A small self-supervised audio encoder (BEST-RQ), trained from scratch: arch tdnn.
Rows from block 8 of a small self-supervised audio encoder (BEST-RQ), named by matrix and row number. Each number is 128 + 32 x the weight over its row's rms, rounded and kept within 0 to 255. All counts start at 0. After the name is the row's rms in percent of the matrix's.
After each channel's rows are labels from the 100 clips, of 14848, where the channel reaches its highest value: "responds to" is what is common among them. Only what is clearly more common there than usual is listed. The data: melodies that start on their tonic, played by one synthesised instrument. In brackets: how many of the 100.
# conv: width-5 conv, dilation 2 (model.blocks.8.conv.weight, 192x192x5, each kernel summed), inputs 0-95

conv.42 103 [ 93 150  91 116 121 152 140 128 118 185 109  83 124 170 185 133 160 101 154 177 130 144 115 106 111 161 116  76 200 110 123 169 136 129 196 152 144 154 127  82 183 129  33 169 141 100 108 140 114 103 117 142  87  75 190  82 147 132 104 136 111 114 121 102  72  79 118 127 146 147  93 105 130  90 146 159 158 148 114 208 107 106 159  99 137  69 164 123 120  95 126 123 105 138 113 184]
responds to: square lead (28); organ-like (27)

conv.119 103 [162 179  93 127 153 173 106 103 108 139 106  96 171 111  84 157 141 133 114  99 107 111  71 150 108 103 130 110 161 149 139  67 100 187 152 152 106 200  86 136 130 128 138 136  98  55 101 150 138 188 137 149  89  33 138 107  99 134 180 118  95  99 141 139 140 110 127 150  88 106  95 151 114 126 128 164 121 136  84 182 216 140  98 160 146  97 114 177 164  97 136 130 128 127 134 129]
responds to: clipping (47)

conv.122 091 [108 113  99  82 107  86  93 139 159 168 131  80 110 125  88 115 116  71 125 123  92 167 153 151 132 108 173 188 108  81 103 122 113 143 163 125 143 124 127 114 192 155  78 144 135 139 153 147 143  79  72 148 185 105 135 140  93  87 107 130 150 188  58  74 109 143 177 146 185  96 141  93 175 117 124 176 183 154 116 121 122 116 126  61 161 118  72  72 134 124 135 165 187  91  68  65]
responds to: square lead (57)

conv.129 125 [184 144 119 128 163 182 198  76  87 137  94 103 103  90  90 137 144  36 136 118  72 108 147 158 106 126  98 124  92 116 119 132 103 120 127  75 133 106  98 125 122  81 187 138 117 155  90 148  55  82 142 119  34 131 141 160 123 124 106 132 121 137  86 127 119 131  63 104 104 142 109 100  99 162 116  52  88 134 149 121 141 137  70 144  80 123 146 109 195 126 149 130  70 107 120 127]
responds to: clipping (33); white noise (26)

conv.121 089 [149 127  81  98 106 136 120 126 100 204 131 166 155 168 136 112 130  99 103 143 106 155 107 110  87 155 142  47 167 132 159  91 152 174 177 166 163 119  99 158 129 153 155 159 116 153 143 133 119  94 172 128 133 120  88 121 156 124 141 161 146  82 145  83  84 140 119 123  63 119 101 125  85  91 112 100 165  90 123 149 144  55 109 188 187 132 111 103 142 105 114 116 137 171 161 143]
responds to: square lead (35); organ-like (33)

conv.30 087 [150 163 169 148  94 122 124 137 162 122 120 108 162   9 112  95 113  93 132 121 145  79 157 149 142  86 131 180 115  84  74 106 143  61  96  93 135 114 176 156 126 115  86 129 155 127 158 129 150 108 162  98 191  74 132 168 132 170 146 165 147 125 153 127 133  87  73 148 121 133 110 128 107  56 178 122 166 126 161 122 162 115 145 149 113 124 193  77 162 153 154 136 162 143 170 138]
responds to: muffled (low-pass) (37); clarinet-like (30)

conv.36 117 [164 162  93 115 144 139 151 107 105 106 140 117 120 119 151 166  90 166 141 181  74 112  64 128 104 150 135 125 142  92 162 120 131 167  74 104 116 122 137 103  91  90 125 133 126 173 111 140 167 107 135  63 139 156 130 152  83 227 111 149 106  74  91 103  72 127 137 106 105 188 124 125  90 177 201 155 126  77 120 104 169 109 131 126 135  94  61 109 124 152 103  91 110 141 142 174]
responds to: square lead (46); clarinet-like (26)

conv.48 100 [170 110 164  79 123  91 105 122 153 211 131  65 119 102 125 121 119  41 162 135  70 121 106 109 114 121 121 179 162 138 116 138 132 129  68 154 119 113 193  49  88 103 161 161 156 138 154 127 162  94 173 182 133 133 114 132 114 123 139 135 114 160 143 108 116 200 104  87 118 150 122 113 134  96 145 111 151 117 151  62 115 118 122 205 128 145  95 220 158 133  82 158 155 126 126 124]
responds to: square lead (57)

conv.86 093 [ 78 100 132 127 106 123  46 114 129 161  69 142 145  96 169 139 153 197 178 119  43 131 108  77  32 122 125 145 135  92 168 115  85 126 138 123 162 107 106 136 115  89  66  77 127 144  78 131 113 157 166 107 117 180  50 122  95 138  93 113 154 142 168 185 122  80 147 139 156  94 148 143 142 102 148 108 146 134 106 196 133 153 110 174 161 104 108 106 137 113 125 132 114 157  45  30]
responds to: clipping (36); mains hum (26)

conv.94 102 [138 110 202 122 132 140 151 117 119 132 108 132 153  86  70 105 129 145 107 154 160 104 139 143 148 123 136 110  92 174 125 112 137 161 191 116  81 134  93 164 142 155 181 136  98 127 130 143 125 103 139 101 175 158 156 106 130 127 158 127  89 154 135  61 115 112 133 127 161 141 115 135 134 106 130  77 166 102 110  70 143 150 171 164  85 117 147 161 140  72  98 147 123 122 183 214]
responds to: square lead (30)

conv.169 099 [129 110 177 124 148 124 106  85  81 120 128  43 143  77 100 212 180 121 182 123  87 109 153  88 113 108 116  97 120 120 105 148  89  83 148 114 122 192 117 161 170 102 165 112 113 159 188 105 149 160 109 111 112  92 177  94 136 171 128 146  97 125 123 114 148 134 116 184 159 176 137 127 131 137 119 183 158 115 108 116 166  73 121 131  87 108  86 127  99 145 117  97 141 186 180 210]
responds to: square lead (61); pace: slow (60)

conv.29 098 [134 117 134 123  70 131 149 141 156 113 158 172 124 132 135  92  98 153 129 111 112 133 181  32 127 157 142  87 120 111  97  75 102 131 100 153 133  99  66 173  98 111  79  70 129 215 158 146 124 102 127 141 169  53 141 152 106 140 106 140 106 132 103 106 160 153 139 116  91  49 156  99 114 175 143 139  99  86 108 172 152 159 157 159 120 153  62  90 116 174 180 135  99  98 212  68]
responds to: pace: slow (91); staccato (70)

conv.101 086 [122  76 124  99 169 147 150 130  70 145 159  93 119 132 135 201 125 153 131 120 112 177  78 108 113 127 152 138 146 121 194 154 144 129  75 165 115 136 110 123  99  78 148 160 125 113 140 169 118 179 147  82  65 111 149  82  88 156 158  93 131 121 139 242 112 135 113 126  97  95 138 138 103 101 103 126 157 181 178 215 117  74 140 126 155 130 131 250 161 113  99 145 107 124 114 156]
responds to: pace: slow (65); staccato (55); harpsichord-like (30)